config.toml
train_examples = 195000
crop_scale_min = 1
encoder_mlp_ratio = 2.67
encoder_inner_norm = true
encoder_widths = [96, 192, 384]
text_encoder_norm = "layernorm"
text_encoder_norm_position = "pre"
text_encoder_mlp_ratio = 3
text_encoder_head_dim = 32
text_encoder_parallel_block = false
lr = 0.0015
beta2 = 0.999
steps = 16200
Rows from block 3 of the text encoder, named by matrix and row number. Rows with one number belong to one attention dimension. Each number is 128 + 24 x the weight over its row's rms, rounded and kept within 0 to 255. All counts start at 0. Numbers have three digits each. After the name is the row's rms in percent of the matrix's.
# v: attention query, key and value (stacked) (text_encoder.blocks.3.attn.qkv.weight, 384x128, the v third), inputs 64-127
# proj: attention output (text_encoder.blocks.3.attn.proj.weight, 128x128, transposed), outputs 64-127
v.1 106:104137115130112127130142142122186123144107149128128134092114120073126127157139071146126118121166138176149123127124166149088139126091129126129141139112092131158115126125189083130117122150143178
proj.1 083:129118126093159147129080150128120114101133120133138085105148121137132121146137141117161132135150118130170091127149121138104127130106127153140103163085131125122096125138087093125151123141143134
v.2 111:133137076116128093119093158164131156157098089102125095130160128123111143136175138095113119138130135144123143079133134134127137108156092126140115088116073137115130149120113094171140150126110128
proj.2 108:150115080130093136136135143142137136168097134125137124182120104124103138143115118089164140094144126082156132115107169166107186082197097140163124130129118122130103104138105126128158104157122105
v.3 105:171132073119090111153122131098182143131112142113157124141152132126151139062144123113166121136144132141075118153126157150119129129112128133128111115141106118125115151123150133161141147131084118
proj.3 099:122171116121100151147182156133133118106187138112111070126125116095082143138144133123128172144097128069140106126140134126087156115115140110116089138138096141155136132085114067108171138135122128
v.4 098:133122122107177117149129106104109134132166112134173117125119125184115124116093159151120118182136145089154162124136123150116130116129128163065129130126119157117101115120147137136126104157082135
proj.4 116:104138135134139127143167152124128128127143127125108116146161109120129175130149132175133141165134159128142121140081123111122111120110126158119139126108133117181160127116118122142143118130183130
v.5 091:129141124119137092137135127128124123079122116131142129134123150132130132144140091179146143122130134082130134112111119160131148124133121099168121121117134089108180142079154127163156167145095064
proj.5 096:122136075160126175135143131137101152114143152105115120128152149126146050134160122135161147095117146112095136104180123123157146118146131143171113127137075122139139159146129175149165160120105166
v.6 101:055108102116116137137131128137139128130112140128133147125195132142133132150115165117121133130144133127121193121120190084134135121127134111124143129121131129100093121083141117139109112117094129
proj.6 115:117144140137109094159145131100155151137108147145152121148083128157106110132147119104147129118118087124118082127156137134091164149081166157086120137141107114130090174137105079127136139121141140
v.7 099:209158142087127078104115138113112124125097152132150116120142194150135136122195143153127140150110110085134134113152128134135144136136126115125113165132098159078116134110151088145110109107165132
proj.7 101:101120115118043151117139145118134136129147156100096117097128129178092103138175126130113099133137096101174145163130082087111148139145132109138151175138131120176114131131137133140155119134083123
v.8 108:123170101152163139140113137132091152133119096124182112134092130137129187116140152130124112133086140152123128133163082108112116176106136192097126126126115133152146131171125093127144087137106139
proj.8 110:132121121077106124130118143202139130149140138129124125128130108163121123166130115151105140156123111094127080151140122126101155140121200122117119155146128135150127107124136137102153127202123094
v.9 094:130130135130102136096156130107117100114136133112116131159082132114132128144115160180127141105177123082133111158128140121143138111125129130090107120093131150108138101169128113111124108174165120
proj.9 096:118109173126168124109102159127097114114117142091136070146105134101173116089153155143144093161131112145080085138109129108162135151090158115127133084139159100152113114145110125130086120115179154
v.10 093:139113154101129130136093104120137115101128128102154127155138076117131145096129121118147104119101103126169103106115114158107133158149087112131143160124073124105118130139123110107148124173132123
proj.10 114:097139125145144130138120122127176134160182138115120180114163119153120155082106133126114126113127129091102098126150145111121140114142060113121068123101159147120128130136081093131103073138124167
v.11 113:091138165126116110110109131138118109119126119079132091144135104146168133134192090132115118077113173101146150172109100174109185081111176080124112128156130140137131092103144134128150142133113140
proj.11 087:141107124143161129152166098129117178139140118106121173158135126138104128068186148117171125132125129127099136140109180125117133154123096098140142109113099138126110132153129130134102107082130146
v.12 098:113169129128131099153146113058155092164115147130120143164158117061088123132160134118143119112131146106133126131120149148135122143138150141097113164108140136164144122134124096111131116108107113
proj.12 093:130096142090131140170131116135129132126092125123081126130064127130109149104131115124129116143097126110069097127124125124101085155137126161098169120150130147102128108129089125143086129021132143
v.13 097:128163085164123132157115132177208144113125111148108132121123117105128119144163141109145169107072141132134134105120133120119145131135112087126104131181116123140113118143132138098140093086142158
proj.13 097:098140098122182140098108124143105105099100126169162110045146127123125081106151139099123127151125125154119185105174153136133128139151149142128109115085105117123129124143113097139122120138119083
v.14 105:125138124132132123088134134121076150083161137141152121086175090063101120130123129149130118107161145089125142178113157127155101133125134119126145123131115109109132137127137117119141115101155145
proj.14 098:166130192136119151104148125068124091106059161110127129129112102100135162162115122073106094130108131119119117127135157135168157131151119165187155159135159121157128149138139100101167108153147140
v.15 102:152144121127153142055152159114096154143110127102122131127111101165149079122117138138144113168127112131170130145113143119119130091188119155114147131158136111107124159127142113140138120124125142
proj.15 107:158102133136128094120132177127122134164137140141118127137155143200133142188097139140118129146115130111148124129139191109123101111080140139132151126136123131190156139134115108109180149119137129
v.16 090:112130115119132108097141174136112105100101168081126113103145162127104146149129131131100124125128150152161160121119092139184076139137125084124109122129138096115155128120122114118171121161133099
proj.16 098:098141148128132163102135155116121109127150144128123088129119094155125135132135119127115108178160141130104130160092121093102138138124143155150101146152129143182122151120129122130169149127126184
v.17 106:102107137174084156144113145112097143146134145100116162122141118140130114128162120122101124092111137172125077131111098146103148132110118150117108135138061146149142135130127143143126108130151122
proj.17 097:117134112116134118096155101127154168145136121084138101100177125145089097092134149123119135142132168063127131157129135120135160118131090095145147144129088128125123154166139129126137134142137124
v.18 103:152116126063124138150132114140104120150114143071109118128108109147140115113108132144113128138162100145103143135128099121149124158153130092106145136099127134110133110170103126124123090123133127
proj.18 087:120130122154125202153159130120117122126108125129079156128145165102147128118123156144127121103175141127057126128111087159140133149136155155127124114099139089148116130105121102141146116086102183
v.19 100:144140163135121119154127128124158139157083132210110107123112129138147128153125133123106156123132127123111125084157133137128127100143140116108128154099120141137088105103180139113153161138081129
proj.19 097:120121128135128128168100123124155107149131124123113138119153108107134120132195133119135083129103044138138117119123119127115119157092178120122130199170095140148111131137091124123136131146148126
v.20 111:135090122101116112135142128121086128086145146115175092137133139129091131105175100134139122129085127144140127157137142122185129144110133123130143126133114130103190132137123138143114070135128159
proj.20 113:123139176126138110143150110107131102165129135113152143119134106134153095083094132118094075151127172102051124123108157105162131137124123102114125123163129120152124107108188146103142087132132139
v.21 094:165165103111137134080123158132124169106076106088106102108157128149135129117139119109128125101145118121116159124095156118128140129109130111095105147108121124093098149064134117119139092114122090
proj.21 091:128109039144056109168161140102131138100132132128090107129157088122097109137119156115153130101125122133124141118121133116093132102160123139121103144128084133154128133111121052122147162118101098
v.22 100:138141136102137128122158118132100107108159138135139141138140141130077122136189136134103112140150145066131149124138156129103105147070116128179124149079119098112115122124103130143097131133184150
proj.22 102:097132148096159114131113127117125121078103157130171095139111139117182127149159129165142086114131143135128096082138162128126131165127103140133190118123169084126127127153126134128158105125131121
v.23 093:128111104146154101153127150108138128136156133105100129092125130120158136119084179101193119162099112125126118164122127156155063127132089107120149091131149093143113137140137147125152120117164167
proj.23 092:131124164156148132143135126126151135114114103149141153083101104118156137109140138163116098107105130118117177136153132137120118131086110189156111126161089139126083170087126175150091128135127166
v.24 098:133155076080141134148166135120110117127166093083123122110114133156120127130094162127124105124141140145139132128166126133126123111103127100156128112114143161137124124134144134151127101139121204
proj.24 113:113151142144148092063153142093132112130109103142138128096165155100127105128142143143148125129167169096126182123154168143125169169112129131060126115138116127127120125159182134146110076119165128
v.25 104:149111123118146118120138146153120078098094121102132126123160161117118108123159139130142117159122118100132135139161122131047100126123172154097126107114149128141125119122118104138097158107136168
proj.25 121:165127133129112124119123147157142136092136106065135104146053136108095149127105132092141110132132155075126105159123118123081155117123137127149143133132154114124150137145139142130114109131062091
v.26 094:134109082101140120093117115118131112117131146117109123106162153155127123123123127129087162146123107173112122129116132117097130152134139125140129117132108163128159170141131083148159068122096139
proj.26 105:189146143163091126134123150117139113134187145141139159147126142147144147113104132122077148122142144078135135123110139124114136135163135161162129134105127110129152158126135134115114105154076138
v.27 104:096177122147165089142164133153128136121107160182157084112149131148110151145129154128132129128123174141167140106131043121128108127115127128150160146124105143123186144121116125129132123083123170
proj.27 104:118139132105100110098148167145150127132117132136143072167136073122119124125111180151124088140143157068092147149152131107185180121120079118158087134145140129130126121093155130133148151120130150
v.28 111:100144124142148113103064120118172181139112129102170156148105137146141128135131109129108124170149122175126108114132068112161133139137128134125105125110135142167143118158128123089111157144151128
proj.28 101:134116179111129129135082187143180153141176110170110112135130082122104130150102120123142135085115111158169098115161103112106124136135132136152156154115109136128169164142059103108146128124124121
v.29 105:146152097150164105130165156162119108196114138186144152133135154135108138128174112062154136113181153109102120117095089178077158132127131168127139159135099146131128130089133135147129113116139141
proj.29 102:136154118199149183151108128108127112141071135169167123160107120157130132129172131105152118114093114166143126132113119168146125130130130096111113119164144127131103128079167125066138125134135155
v.30 105:122105123116146161140140130151123113104143104117176150133131071105147139156065090107126116133122107154150136116189138145122133104099139115132060129121113113150161154145095103137107137134150138
proj.30 088:127138149189126105122115136151174168126128139126121131162076160123127119138117126105144158091119126135164162136129131073083114141133102125127124119107107185131144106153110099107126103154110103
v.31 101:058130151071137115110143117144170085132125128131091136127157133093122156099153107167127095128078117081128123159129126138113124126146104112094150129093129106120120172144159131125156167120111128
proj.31 095:121085126066145116177129107146131143121129123114089134176115141118170100145084130153125136140130147142171131184139128182134100143163125160145149158165134146116185129106150135130134133125138139
v.32 099:122173103134107101125095154093138097132133095148128051115119132126116098175113101110100142140113077125127128096150128127083118163127134174173126114111149155135146078161133112118137126115095141
proj.32 101:100111134102090094119122089142137095111132130114146151123149126131110133187104130128127043110122155146126137173110075080125143149151139093101127150186158132164149098120149115129160121153129103
v.33 093:054121143110146117123124124120167118126130106118164121162119098135128097130137113128120131139143102178122175148169127129138125137144129142155195120126106129127127123144081124130121088145128103
proj.33 107:125188131134134103129128112170132093149125149144157169128124159142157139130128106134118115167120178118127113150142098074139093135132086124109175112149173127093128124103185099135102146131152172
v.34 105:119146154159119149130139129129099131102156158099149123152127156099180124137128135142121140124110132125207135134163157201126095126148177104143133142093170161111124144128100103159115157160150105
proj.34 114:137121148118163108140140117156133209152131143128161108135140109161142122133086124146081160180151134105120113141116102126145126149122124142140177078102120146106146125153144102133114121130147128
v.35 117:187115129158107156176124131100096125082130134110136141127111142162133164152158117107116136119143122162130093176175063101109127143125142090091131109131105132117130143154107115138122118099124106
proj.35 109:139147138143145154122151121150130134104144125117157113135128133114069130139150087117091142118113150132175195157143120142112124100154133120131148083175104134128134104116129128126117111134112160
v.36 102:134118150125095117138126102131132126128143059116149106126109135120118143155090107122109109178086127156143138128118123111145079113167161138133129137097127105127083103221123135128126075098171111
proj.36 103:095190195093144098118134113163142137107122143150152123134114173122096130129096129135146102113146126148110133128140093117131105145127110140051124101104155117126140136149169140146061132133117125
v.37 099:126157151136103105166131141110110130159124132139158103105106125160123139141113139079097156133105101096114157120061132125091115138098127135160135128088145113149129129091145158158089135137132130
proj.37 092:109126123171111113145135117156092074096141121129139123151125134141112113129150198099138102106139149104129102132070132179128172112103126110120123114127124189151137113110123136127130060057144125
v.38 101:125138146126073142124148034128149117145150126088086175120107095107102078127140148119109112104131130127127113145130117124082126093126148147124117135091122128178130127182111128126104130158167107
proj.38 104:164131136128175113111123088165099139111129128125122129125138180114141124123146124131125153139101126159150121082103087098145074128144122106106144092109170118077158136148134148130089122161144114
v.39 114:101154124149059160177197129152149123117145108093116130127152107106141135130148122117127133100137157095125120150076138148145100092146114130145138106132141154105128095140121132180133112146123121
proj.39 104:141131119108153095130104109113132124108119096096120139171114178132130153116121126124143137152130139135130177175124118124171092145135141127120135121133142083118148102115165181129123129098152150
v.40 095:108062130098150110120133124128168104126135107126119142118098121167127104119103165121133114173137151129126128135090129104157147101170124130175144121110142160108127079184132155112074086127154148
proj.40 091:140126136141181145097128129140139143105134094128129138125136114094216136122112122130178093131122127173133130107131132097147080147116161131101161139126128129143106188101169111122112138090139118
v.41 106:155129150116096131142159139097132141132091115123134085114128160083110107105139131122154136135136066144195151109137149092113099130129132129090141090133096142141095127157105126115137105094152120
proj.41 090:108138202133104136147123124078131113145157126095126150160143123093110103136140127147109108114160121079127132137133158150107171135122142100093157107143078166132144152130124149134144140124087145
v.42 100:132150077102134110183125151128094095130163102147109104099133186158088126157109134122123130098132133107136089118090088107101080130067120124130148139145142097131121128092169128145126108122133157
proj.42 097:133142081134133122150119150051119100159136116136118139162127099095132157124173138087123100138093182147136129129128139133159086104135137102109133135183159095144138128150163160128141097096138125
v.43 093:091105159086129192112136114105125124067127113132127114142124172119143164110084131124119103128115129098132124149125095112134097116127139131150102165121142153141132134127050124080120109105163135
proj.43 095:141104125110172128119118136100111142164114129131146149106138121142125116129047124181060137117127163148132054145140159076156112155139136121127146130125145107127121124117155111133116182192136125
v.44 104:154096149135135154133132125109127153095116125125123158111125098159141144120147129132106163116141137139192141111148119158144132133179138094145090129165115132107141156137117143122123146128128143
proj.44 094:149122167129122142132141143113149198156189127170161141136115128139113074121103092126130145128134110128097081147142108062169127103105120124160143111095109139157187120187103123129098108115121157
v.45 098:128124135105133125106119153112133116074144080086134137147149160147124126104136162084123109141134149104098104137139121130124079134084142142138136135125102143145133123181117154116103124146153131
proj.45 102:103142107148148143124096117152090124153112111128131135148161073112142158101143119146145118153107155135122151116129154130115183114087101091126161079127182129134091123166146136076095068118128118
v.46 102:149131095130122149139110114134112123156153153121162125173171106131147128101175134129157125086104127124127172137115123102132116142147164118124106156102135122128182178117133162114185109116123095
proj.46 099:137130132104094171146123131152115143151135160122079087150120140133109153125121124170112146136197128080119144149125137126124159195127136121167135112136138098158125128137159142116122115142158197
v.47 087:085123108173137115130143117125100152121150139137110169129140117205121131174153108081084141166165129115140164139121146131126147103109102139163162167158145123112136157126122127127129124145123075
proj.47 096:124109103181140094104116112111115110135104157132120097137134090126144115128127111127121139136126150149148128115122132161119135103138177142147109144190105141110128093091068142113160120131135135
v.48 105:145105170162129116122160125176151104113169102117123165148106122140153136115153145092060150133151086184161114137157124116069153107129133127099136116129133114113114111186136119078142133104118120
proj.48 104:146118066113121088090139120178115180095142117135132127128137147120115177119082121115122181109124126163110141130111113134123099159119137118108123097129138151122109134192131111089057159128107127
v.49 101:130121137099161158124110127128122141155121119114123142122099109120086159153128119127146188121131105119123112121075099136133146109091114115094128100139130120132101120113134116114134152135129121
proj.49 106:142086097160124092127092179159120106117103114141155150121119099146129117167136114092136149148090123185185133099149116121115087082155131123140132115126105151081131144109123109121157126135138071
v.50 102:131104170136139087133141118118128154121114125140106140109126154121159140070121126073153161189165097133116157143118084131115158132112121136151133118128111122143144119122112136092103136114103130
proj.50 096:115166115129130131111126173124173114173127127116151163114125113134103139152119097163134101072122121145174120145118124097118182108169139122095113126125088143086133141136150086131186111139111122
v.51 096:127115145138123141140163121138109086110137134113172108109143152126137134096133129160098117114129103175114091142174096152149161099119133114111150152123105131127098100140130124185116131145107091
proj.51 100:070128156127148151099150146108123146136182115143111121162109130116123186120131147101127149128132173107109145145133092122115125085128087133132151121120158115119117137090126169147104161121129181
v.52 106:151110135114142153122126118102137159196138121149122138163137153099152127143163140123118139147117102184125118152131091109127120136138105130132107142140125103128126139103096121135139143156144068
proj.52 107:082134103124117132127117113136134140147126151134142090142151191126067148156099130090126141171123142098128127130177128123132123125126111126140120093138149150085129141136125135143102169123084130
v.53 089:144142122142137123137099141127134145139146129142128115136147155134145100116120128128142101122075112149124130128129093093165146163126130101128129163084110158141151174085157129137140134114138127
proj.53 100:133152082135078122117156107077179125147127143118077144103130120110128136076142128133120114141105126102132137140169149106133146141159150123138085159138100123136128129153093153139164107109137102
v.54 097:133137138091111126142142125149150128122115104145127100114120079118146108129131154142189108112138110151124139171134131129118132108170207121094105125150126132127095108112136180115108125162139091
proj.54 094:155132116115176132132150121131109159119109117120071101121140180091178159105135110147136113121147139135143115097154109153131104156141106117153131122125129132110075111105144148182087120130158154
v.55 088:140111136154172078079117172087119145109150139084122135114148114129116138141104129166131125139108121116149129114113101117128176086151104101131152130112088146128158129126142143117138133126157165
proj.55 102:152094128122116082103119134128129109142099108155165091098081131156117120150135152146131094093144197131155135126093125115135128106078143140143134135141110080089147127115136156121128133142149109
v.56 095:122138104103089149151150090130107114089134105083142135130117168085130133082114123116171109100096082133163128154142117136142126119132096139140154122132113132129075117145155128118132140099128082
proj.56 076:164145135119094161164181105130138151139155130137153084165127130133123104118105113102105149144131171088106133140138132128140125132127111154119126129082177142074131145172140177177136159149117164
v.57 100:100112124148146100127111081125109104163141127162120158118127086144137129106110131165103176137169140095136103128155147110123125086129134131129153132097150119095105113129167158131133140163122162
proj.57 097:145124124151192095128101142114105144132142126140118110126123148135197152135143127111108129055130143169128149099113117141148088085112122130140150143117127126108127169075109126120158133152166101
v.58 101:122135094111154129060097143119117143127150118113134135127129138137120145131055129105113144110128124101141119120154160143147094125128047144116104145121165130111142126183111140092132113116124173
proj.58 091:141100149103192148114115098125105155112099144146132140083152122126126092148084137117118141129145101087120158150141098126113128146062159144186151122137131113134115133094116127130150161145149095
v.59 102:086139128151192125138105112096177152168104126121106119124119119094120134126159108095131145111132105129189134105128114131075129132105136129173108155154084136153135134103133129138077165147113153
proj.59 093:143135060134170126089125149115141115092070132140110099132136133143122125170156128059111122118133125138164127136153109113050128117184136130140106153118129128133163097132067072102144141147123100
v.60 112:146133151107187111107145145108121095107123143122102090118134121095101099144134155126133127151110130098134145094172156118070112126132116127161120144129138091164102122141144144131129129125141137
proj.60 107:167118109130107121165151173128141119132121201102062089132090136102147114115151131142101083133097121111130142127124191134118125143086148126134169170133125125179106117125136069135158151116140131
v.61 098:130101116136127112128154126180195138088126134133120151129115093108105138172120148127149117120150091135127138097114131126082162119113121116131092118137113083152145153127147126116127163101138121
proj.61 109:126123119088123082150120124096129159169160142145146116133126111108131147123139134150138135101145113153193095115097114124118115124110155162107092132094108138088144173087119133147143162145128129
v.62 098:111123117140115151126146128161119117140182137168132140151086103137130113118086126127131131142159119133123110168111135166122119098116138163106120137108184140135130104173099140099097123144165125
proj.62 105:150097170125201127106122134138101132103120147129149092129130171146167131153114141116124115110067122155120105099115101113149074097125109148105183106058131137135168123122127154121111151137150130
v.63 102:128167146148174098140140139158131135185123151118118123162129088118145118167115117111139115096145118127123155119125133123120120120124127119103114135127137125122139143052154144129146172164158100
proj.63 100:114123090168181100146138105120115146163122096104119115154126173118135216136175125158162147133144138133149147121098135157110107100130112128127112114119151117108076112128130185184132141109184137
v.64 093:152158151107105126162124152059109131126128136146129138149164127119122190130161117111138153113157131108088088117122125132180090107100110142157141128134150122158137121122153116120086120159123130
proj.64 092:129120129116112128116123115133087110100116126138125170118133124169085139130151120133109072153134104114095147165135148114156079159119138102145166130121137130175116092111143133134170127121122133
v.65 095:137152120130127137168171156086136131111123102112192112109133163162168135129188124118146108107139103127159130141179139132137138076093126117127143116082144145129146118126110135133128107146121081
proj.65 105:135145092103110121126129134122143125134055188112108135164132115133113137149124132079126119131130136139069151139110133114174128130122082103099130126149138133132115147160155169149085082116111186
v.66 097:143155124136100128139095127079147098129078148052173097149124132135142163124129139135123113085135125114126194142115146107138132137128123111103128117124132123125134143145131156128166128133091140
proj.66 098:108173134138090155114147144141149141133117158131129122102155180112127098117151158148116136171112124112106130137140133193162172105086131137118116143130108128156118134136174113182067099121125181
v.67 100:148123134158094119126167074083138097124145135120110136144122112111182065106115138142158118138142130086145159146115116130090143091139149078132139108082125122112095129135114141128113132138128065
proj.67 104:140148128142185134125124140134142164127164127106106174141139124101098122115162142160166128124103121182107155158138162116115114127134081165120113116111104121136127131131128137195090130105150139
v.68 094:142141083165143135076137121123146129132163142136106137137167148092102101147084160137093129135147139143150163141115109097133141114179152126133096154140117137127146064126117111178161110129117116
proj.68 092:114124168126144128115143087126131115076127130077119154120144130166135103156105150153127117123093122163111185122124117139126147138159111158129144128126072129119111135140132127139122149099115136
v.69 098:143124096166090161144100125093178089133118124113109155104140086119093114142098143136143092108102091153132104137162130149122134098146122135148152170118103126120099107189098130114134161140131137
proj.69 096:134138073125150131100122138104128148137128089121133148121148106178140169120132107110125145140109119123130146126135137157140079105123096124076136101084127138146112127130148147169107168141147127
v.70 102:126128125130125127076133127123137168134136111138073129130136117131114127156139113125092155124143113142101183130166124126126116130126109143160157104158126151167193113100158091076127141145141147
proj.70 110:175146139121105075135150140143137124119084187137145155135153124170140149167121115149129170144123124150177191109159104122100098122106106140099115151154132142113149142134124091117153135148134093
v.71 100:091121130137141080101139123130142107153153150141086123116132143092124114092124154122108120108107115086107126138119142148141136118126144124121139133124129109112082137129114141148129146111126195
proj.71 099:125114114132102142143106131113123098142127125126129147123107132128162160154163075097085116154144152111151133123141131158154136132137131143118147131206128133129139120111136165136142142130125072
v.72 097:115131120189129138127125116158159135142116110125149124126092124100129120110120121124122115105107106123134186126145187105126141130130136141139090106131175107141108121131126140123129111113117109
proj.72 086:131112167119121118156095146128155174149119146160109126129126139103111132141088114120137119149125092119151103107102097129126115146109131126124133131106114163126149130131116122097151143068116126
v.73 110:119158152126137138106125138144130124115123135095110100166128183091161133082133148148111147078143095072096131153121114130100097106130135128136123151111162120115100094117113104147123109088122119
proj.73 104:095167077068147133141167127141116141109115122131137162117116141129123155119147143124117131124128136138122152161080154136127144142134120129179121161133142120102123133137116139141092119109151179
v.74 098:117107107114129120098104130124183126138134128122119140142083111147131138105136165109147111164147091112137129140150146130134158109112124103122129066106119145110096065168111130119118128137115113
proj.74 098:124090124121156151094110128109132127126164118146127142153147150122136156144157124150106177134113158167157112130178131106099133163123142153107114137093128111122159111167124104146067135123131118
v.75 102:096143150111128145125130125128117166149130133147146145121094116133140110125122143133082124179115149133129095129095131133072150132113166122140129140180128165162186149174135143157150180104110139
proj.75 098:131128160133125139144113140123100116136128169131113113130141153173119116162132148127094141127131104127122092136160131117093094146059138148137148112125192167120112124105092147097132109136131135
v.76 106:120120137137130093096141166126129098102164139126124077139155125156146146130115114126132163117087151148128076152129133152152125111096145139123124121098200141123204142132129150159098103109105164
proj.76 100:135177160109139119127099131129092097077104124135106095125122133134183127136127114130105112148137147122134087137141147153170123164127126094130153142126120116154157114127122138102144078097134108
v.77 098:110076130115119127157135146137134145150108160184126141139135142133148148160129078155114143103131125117128151121101119179127124133170171115131124132106125113124092113103079133134131144156125116
proj.77 095:138105114083115133103131122105123171143138136123100078125104171155129127090150127128130151143151108132127130132126108143080142086148144140158125138085119083163119151140139165132131161124158129
v.78 101:142123165113141095134092123114119092130153122132089172183118130095130126186133048132130154129141132152122146116169077134137132112150103125135151101137103115168102146115156161125138113147119129
proj.78 093:147111166138179115109122131126130123098139111122108088133143075123110151127133119139132113082113128150124128134149114137097150113111177096135129130104106146130098142130133127132135128155096069
v.79 090:157108137124115097123127135148129100101097108115180100118139120137120131095175122135130085093184116095120123193150148140144157123129126094148123161123125144170092118148100065116127117146138141
proj.79 098:126116125124122161135117103151104147171156077147104146134122144099110132095107181133097128120124163092057123120118125127125098111146087121072128099138133136116172105145163096129128125147138163
v.80 096:164108138114090098179148124136114083128159131109124163153150129133092137105115097129123134140105126110135129137124106148129143120140122142125157150166143179157106136160153129168109132124143132
proj.80 106:114158177146153134141170106128134135109113119116119190175120178101112148075104128156128169143145152163133097126167121087129114144120124114087046145146136118117090150128107117137123144140122136
v.81 100:085139138158104132096125087104186127123143140142118130139156133144119143114105106098155126171133130117132067125107127115129155138127121151132150111045140180106145129129126151132105110164120133
proj.81 087:165119124197153145132147132121112101099147127111151129141126129123148194143129120096127122132101171143097142131152113144099101130129139104101127135152125135117163107133149145143130138109148082
v.82 092:124100132115140077113131132134090123136138100120122177138144140139086121101104139119122133138153084108119139135122150132148131095109147127106126136133177122102097090116179121098109157143131119
proj.82 109:131110128127135062145136149105140101105121097131117101131124088116127173128148164150154106140123121175133130131120091157105104087108157088155159139128128138092113135110128140141163179144153071
v.83 115:118104135123111131118130128162120136126127114088126122122158128118125129137134098111100125172116134113095125114097139145159109124128147117127122121108103154118082075132130136120143171116128131
proj.83 102:156176129132111141102117124127090101128119114120096090116158136114172177172129129171143123133136106101139117091133110135136112117111125109137121121099110140157131155095094153114174109149083084
v.84 105:140108118172111108104131111100126105123141105127161106141161110106082141151128145103110094088116124094112121149102124132139146116149081130129120161099119106145107112144141169145110132097130177
proj.84 094:114160125140146149104092137093137107135139147125128102123045117137129137128131139137116116094112139107123154139150102086116103167142137167053125125148127139131085113112151167116122100117102126
v.85 095:128168141138138131094120148130114146089084157153110115157127099100166125134133138115185127129066127127120127121111166133114130133100131120142140118129138147085132113165147155074156209122118184
proj.85 100:165069118147139112139128170133124123149140129140128133142146087137129140139074093111139159123132126133115128202131131125127108131133127129156132159189149127171165126123087135111159152132121090
v.86 112:187151116139167105113090115130128177103068130098109140094051148118095103113094209144066122140137106125129139117090134119131133134119104146125127153121126129131100112148123138108109120144114117
proj.86 101:159124104134135118117149126129136113123129131142117168116135158143129134162167097128139117119138075124132126092125117134068134133125150151084090137126079134117185178116121110112111155130127074
v.87 091:135164132116121112136130180112061134117134144117155090128087121133149061111095157137161104130111153093127145139152104111141111123141170117210140127129125115129141086140131134114088057127117134
proj.87 108:164158131095128122120136129145104128112131187145138122145118125114106117156104099136124120134127142148144068068143115133131103155134139132103139127127120119070131103142125131096081114114129181
v.88 087:119113093094213131123162139126129107125146152136114181168121116149142121133125121159098126143151159115133126115140117166127127141103094128150127125122161114126134157168173129131117105175130160
proj.88 092:129086143132129128129142134089100107130120106141087144130079127128185108173104187111103081123124091172122141096124082110136125129156138127145123111122103128093112116063122137163158121178126135
v.89 106:110093149074134117171155121103146129153086104119098118116160124137100131127161091137142118121178157070104135119100110143125125140136125125164105115127092104127116116118146176120144100104145106
proj.89 100:123168107093128115111156132122146114031090105101140128151129124158090102162177132067124113150116134133133119165163113136151172082133101109095136152164119139100117161130132115151135115116118150
v.90 087:167102129158133133112133094099115093110177103117120135106119102125114097147129127159124178139129144124111159141098137123099185122159111114162116113103075110085107069137169107096120136104120112
proj.90 092:138171125109141105144137126100142121129128158102125124146151121126130134162152129178154109126130127177106128142141098146092137133179122135057126165146124161136138155126088139182127132139086138
v.91 105:109122152157136109143134161159125079116125141114114123130162128089146128118118156124131139123198114127117132120126092128140166126174136108113126158127125117124119105108123136131182142133157098
proj.91 108:125154109120138108126133133087114167128153131128133073150142177144134132116143106126177108136126102146137121117112132140099124154126152133118082134127090087115185122105136136176118122099150150
v.92 110:138097157101115128103131120153142134057131125133127119154057105139120162149127124149122122156136124128138045084118158140109118153133149168091099126156134087147131125186097120127100123133166179
proj.92 099:140088136119117139122117144150139127150128130132147162133128123137141125161074183130091195124120114085124130140157121118125137129129146148165149132126116131171127156128119118140109144154134115
v.93 099:124117137131121134109087120159123163164106079118133152111128135112159116139070139130125125099133130121119120145080083089038141145122129094140131128147133136108136149138097131114146153104126065
proj.93 099:133129106126158122166104085136163139140171145129097114128162115135129088176139127125143145134143110195125135104157115121109130092140120126136084080141088164102089113091094076146100145124154103
v.94 105:139116177109113139144144108138128117127165142137151119128164125149106127128134069154114128125156135116123113141138132122155094131134218166130129161110149134136160129175131119156113128129181128
proj.94 076:109098116126167142145112119116154142118125127156120144119132146135133098119080143144107163159126131122108100169129145129155091177127100153125141094169127111127130132158168183132143123144152127
v.95 107:103115138074116123149129152118173109086101119128099125118172124145128098129133149133132117128177072186136126129113149116157109108140113121125162170127149126125148115125115149153130080137121116
proj.95 104:131159143109139089141115124133143113115180124092054106136145116146109134132152127118147096158113152127128158108153124095136108133164123084127153121112150116130119113107135146124106139133133148
v.96 094:143111152115103136109126138134112134136077116121076153145129075121122070170117141140105102129160103109142108114147146099165128112130119105140124103118165127126106114165162115098114120136147150
proj.96 101:137141198121173109118136133125128117115131125117115128132099130074128072119142149161146172112118108126123120121128119132147107148133130140122176127120151120170137179137116153135114137147173111
v.97 099:117137084127141108127131131131172130139158088143109139132129072099077122196129083123131092127182088125105140175117049151144123065127119149127175116157113107124137128130134133134134131132136128
proj.97 103:131122134081144107114120139161114132135106074122132095144129153112161137136129107134139118136062136155135115118134169127147087081124065128109101144149139132118125128108130126142102127131156127